Rows from block 2 of a small sound classifier, named by matrix and row number. Rows with one number belong to one neuron. Each number is 200 + 30 x the weight over its row's rms, rounded and kept within 0 to 999. All counts start at 0. After the name is the row's rms in percent of the matrix's.
After each neuron's rows are labels from the 100 clips, of 14848, where the neuron reaches its largest size: "top examples" is what is common among them; "peak on" is the class under the peak. Only what is clearly more common there than usual is listed. The data: short pieces for a synthesised band: melody, chords, bass and drums.
# gate: MLP gate (model.blocks.2.mlp.gate.weight, 672x256), inputs 0-127
# fc1: MLP up (model.blocks.2.mlp.fc1.weight, 672x256), inputs 0-127
# fc2: MLP down (model.blocks.2.mlp.fc2.weight, 256x672, transposed), outputs 0-127

gate.214,097,173,208,233,240,244,206,178,169,206,170,227,182,184,194,237,254,247,167,216,207,240,182,194,209,159,175,177,199,275,191,197,162,165,217,151,211,204,189,116,214,220,180,192,216,217,186,200,180,225,205,185,177,214,215,233,158,186,168,210,208,223,187,188,221,237,196,200,193,155,151,169,186,245,202,239,267,236,199,228,235,208,225,190,193,196,192,225,177,152,187,208,204,202,182,142,205,231,210,199,229,171,191,194,212,155,191,180,181,221,240,263,198,252,235,254,254,217,184,199,203,256,142,188,228,222,191,203,192
fc1.214,104,242,232,168,215,256,173,200,161,188,221,211,251,210,180,217,144,175,194,190,208,199,219,225,221,231,231,212,220,195,227,241,199,233,184,261,168,217,166,259,165,159,225,213,202,189,194,185,202,193,203,241,213,177,205,210,211,181,200,193,158,172,223,209,189,170,244,186,217,188,242,243,235,222,199,112,177,170,241,240,183,199,138,182,226,197,223,205,227,247,227,154,220,237,178,239,183,213,205,147,159,248,211,239,197,233,204,211,234,211,197,225,203,209,216,180,193,194,241,200,202,166,180,221,201,204,190,167,165
fc2.214,102,264,211,204,211,163,229,186,201,200,237,164,209,213,195,220,150,177,197,204,166,188,163,222,200,213,242,276,222,205,174,202,221,199,194,219,227,209,217,210,189,197,173,193,227,261,183,249,232,218,99,188,204,166,163,183,175,133,211,191,241,215,203,185,157,225,205,147,206,191,204,217,203,138,213,184,218,230,218,175,236,230,199,189,193,269,213,166,233,215,218,182,183,167,280,257,259,214,220,170,176,195,209,203,188,164,176,149,160,205,203,196,193,229,226,229,208,206,139,216,199,165,146,146,207,165,220,243,225
top examples: harpsichord-like; melody instrument: harpsichord-like
peak on: no chord

gate.145,098,214,167,165,192,161,197,209,207,237,190,181,258,222,228,196,132,255,203,224,209,194,199,215,196,173,198,168,162,255,197,140,196,227,211,207,220,176,207,192,237,210,227,259,187,124,271,198,167,132,166,208,223,183,215,132,209,212,199,181,177,160,237,175,227,248,241,214,192,163,216,170,144,178,191,244,239,223,234,205,213,205,181,204,192,233,190,165,215,205,218,172,197,247,205,151,193,204,211,178,171,133,203,160,197,201,188,209,157,214,215,193,216,232,187,166,208,207,183,226,201,168,117,225,204,179,223,180,244
fc1.145,096,232,201,200,198,202,218,183,246,180,190,162,237,217,192,248,233,243,208,153,195,182,237,251,225,192,228,265,179,245,236,247,279,209,210,231,165,152,236,213,234,206,178,143,115,168,197,208,211,218,202,230,188,217,208,194,203,202,204,222,219,154,208,241,176,210,171,237,204,207,217,233,192,212,208,223,169,224,147,201,186,167,173,199,208,232,231,132,195,191,197,148,196,197,207,168,174,169,223,198,193,152,164,221,161,206,166,198,197,205,196,171,209,223,172,156,266,136,255,175,205,196,231,197,157,196,182,234,194
fc2.145,100,273,220,188,194,222,185,145,243,196,225,235,243,200,182,179,213,171,187,213,237,173,172,199,260,191,238,248,245,259,203,238,221,252,163,179,186,206,196,225,213,256,219,129,229,252,207,198,193,171,188,210,249,189,149,207,207,241,211,191,187,239,212,219,217,198,257,216,214,180,178,202,198,203,210,166,176,221,181,195,233,180,223,190,204,193,241,165,225,252,232,229,162,185,225,217,238,201,178,212,191,197,188,207,216,206,153,192,242,249,194,151,215,223,216,184,222,155,142,188,184,179,192,201,206,170,217,277,202
top examples: sine tone
peak on: no chord

gate.237,099,196,174,208,182,182,145,182,218,221,182,184,248,177,247,191,261,239,216,232,159,206,160,178,162,210,184,176,234,192,180,164,194,161,199,146,172,232,225,245,201,209,237,156,193,223,213,134,156,162,151,235,180,213,211,230,179,267,220,185,177,198,213,209,184,161,157,207,138,198,175,203,195,187,153,208,166,167,215,214,216,194,221,194,219,220,258,183,196,191,219,187,178,236,202,227,170,190,123,211,175,218,180,254,208,202,253,184,208,186,168,175,170,196,177,211,222,179,272,214,234,248,200,181,232,225,193,215,203
fc1.237,097,189,200,200,184,222,153,168,203,284,197,213,192,190,227,195,251,183,199,174,184,188,177,188,216,195,194,203,144,185,142,178,174,194,208,186,197,238,207,227,208,223,211,195,211,220,171,200,208,168,213,229,170,201,240,199,149,229,196,181,231,225,196,210,206,182,179,188,187,211,165,211,198,184,127,174,248,186,202,205,215,201,139,213,186,156,264,193,180,221,256,209,157,244,230,176,200,213,182,228,195,225,209,221,212,199,163,243,223,270,181,224,223,284,154,252,245,227,206,241,240,226,191,215,243,203,190,159,200
fc2.237,100,209,236,177,214,171,179,229,161,205,161,176,193,225,195,182,227,168,168,214,207,208,212,218,150,170,179,191,203,196,207,187,228,201,227,126,164,171,209,218,191,191,183,196,260,244,173,199,169,231,219,227,182,227,226,232,198,185,199,217,189,113,167,210,185,216,186,172,193,208,210,260,172,248,220,208,273,186,218,226,162,218,166,171,244,203,256,219,185,204,240,193,172,234,211,197,229,148,180,196,206,191,199,168,249,190,258,157,214,205,241,204,251,212,183,141,162,173,217,162,156,192,199,177,218,228,225,231,211
top examples: saw pad; white noise
peak on: no chord

gate.11,101,166,214,205,255,215,149,238,240,232,157,170,227,193,240,193,202,209,200,264,208,248,186,170,257,169,204,188,201,215,248,194,189,190,199,243,207,216,220,189,213,196,180,204,224,198,207,201,172,188,211,154,183,195,209,211,216,226,101,189,214,160,206,218,179,230,221,181,203,165,208,141,229,202,207,252,172,131,195,216,204,175,280,200,161,161,140,185,206,182,191,195,209,198,224,145,185,220,138,158,192,188,219,165,239,192,210,201,196,220,195,194,200,186,187,190,178,217,240,212,285,152,242,205,212,215,210,166,202
fc1.11,103,131,186,194,270,188,176,221,226,237,178,194,188,182,249,179,190,230,198,244,213,204,192,184,221,186,172,178,207,170,205,232,178,166,185,217,247,199,241,181,205,157,197,191,221,210,201,199,175,202,200,176,228,223,214,214,206,250,118,145,191,173,198,203,174,241,248,137,184,186,232,166,221,150,196,284,190,163,163,205,208,159,254,194,193,219,171,184,177,211,219,186,191,222,229,139,193,197,138,178,146,212,200,144,241,185,213,203,228,218,190,213,195,218,220,219,163,214,229,219,262,186,260,156,212,214,196,139,213
fc2.11,111,141,189,199,212,162,248,226,207,172,180,180,217,177,191,205,222,151,203,186,224,189,201,127,182,243,220,176,158,189,176,193,228,182,181,170,199,174,228,207,215,159,192,216,228,263,168,222,179,180,180,229,149,216,179,222,234,259,169,166,196,141,234,157,218,174,154,206,229,188,185,201,224,202,243,247,200,171,206,209,258,185,247,127,213,214,221,170,203,173,252,220,164,205,218,200,212,210,128,191,223,166,228,143,165,169,140,178,220,265,239,181,186,239,219,210,183,217,193,237,273,163,152,185,195,205,231,172,235
top examples: harpsichord-like
peak on: no chord

gate.73,098,184,199,209,209,210,205,202,229,173,165,205,194,189,221,224,225,208,208,224,203,179,256,165,228,168,185,182,176,215,231,202,216,202,157,124,201,229,179,155,172,190,202,198,236,269,184,231,202,207,212,193,228,250,157,154,136,228,222,162,218,136,219,206,205,169,230,239,144,234,176,181,219,205,172,222,176,172,134,195,243,258,172,189,155,199,205,192,189,176,174,231,189,227,178,206,225,264,194,182,237,192,196,172,203,198,267,222,153,178,159,200,158,171,240,211,218,165,253,195,230,177,197,194,175,230,198,184,197
fc1.73,097,197,189,198,172,151,204,161,169,184,186,218,190,261,187,238,231,218,209,188,194,215,266,136,169,241,178,229,156,161,171,195,190,222,168,213,217,197,153,223,193,181,226,237,235,170,181,237,206,222,218,187,182,257,228,246,236,264,210,209,134,219,180,210,210,224,188,232,196,169,203,213,213,168,242,136,168,161,212,225,216,190,246,196,225,229,210,193,207,126,172,206,171,206,195,211,199,177,207,212,209,230,148,226,192,212,178,207,195,193,220,218,206,268,140,236,197,193,168,180,194,220,218,196,189,253,176,151,162
fc2.73,095,150,193,171,169,261,212,157,163,259,168,192,180,228,210,233,212,201,238,206,208,179,184,177,183,174,210,192,232,231,145,222,212,225,222,194,243,210,262,172,202,210,188,183,166,210,228,194,179,185,211,194,179,143,217,234,159,211,251,239,175,226,228,208,156,202,168,268,183,244,199,239,182,218,234,244,230,206,211,218,198,197,209,143,236,215,183,219,207,187,217,269,247,191,220,217,185,212,206,271,230,175,222,203,168,173,237,190,188,241,235,194,182,135,240,170,166,216,206,219,221,199,201,210,231,147,237,242,200
top examples: quiet level
peak on: no chord

gate.484,091,250,173,235,224,196,220,181,193,243,170,187,199,227,170,220,213,203,244,158,156,178,133,212,218,181,209,151,205,199,207,237,201,194,205,217,184,209,120,264,124,209,187,223,187,198,188,217,148,171,187,170,154,237,205,153,177,225,200,181,197,216,189,244,196,165,242,224,223,266,225,194,185,181,205,236,167,211,210,142,204,217,168,220,184,208,199,212,156,210,217,179,228,210,165,197,176,197,236,209,245,214,156,162,191,211,246,198,154,199,194,251,185,206,189,197,251,176,247,194,269,152,229,194,196,208,176,129,197
fc1.484,091,210,244,218,144,207,174,174,201,169,221,211,210,202,233,155,241,203,214,233,211,190,166,138,192,217,194,165,137,183,195,217,226,217,195,240,194,154,247,151,232,195,190,250,165,186,201,185,216,210,238,232,194,275,217,194,198,230,219,217,170,235,225,234,217,174,148,164,185,169,177,165,202,175,238,208,204,168,194,207,144,254,221,207,179,178,241,208,112,250,199,210,131,180,173,196,236,223,186,226,164,241,163,210,183,181,172,205,229,127,173,259,222,214,244,260,165,217,226,182,210,211,179,219,251,175,194,238,142
fc2.484,096,215,200,200,162,131,180,134,236,246,200,218,171,196,201,195,179,244,196,215,219,208,147,202,184,212,294,185,178,224,201,212,177,117,215,191,198,179,207,211,181,177,207,207,232,211,232,225,197,188,237,174,214,196,133,189,184,219,219,172,182,243,205,207,207,182,209,197,194,140,189,310,154,185,220,240,171,224,254,186,208,183,142,206,187,171,213,183,261,204,207,160,217,212,195,185,192,181,178,157,181,130,240,196,222,216,158,200,171,193,157,177,199,166,233,204,202,184,215,216,268,185,213,203,264,204,225,264,215
top examples: quiet level; muffled (low-pass)
peak on: no chord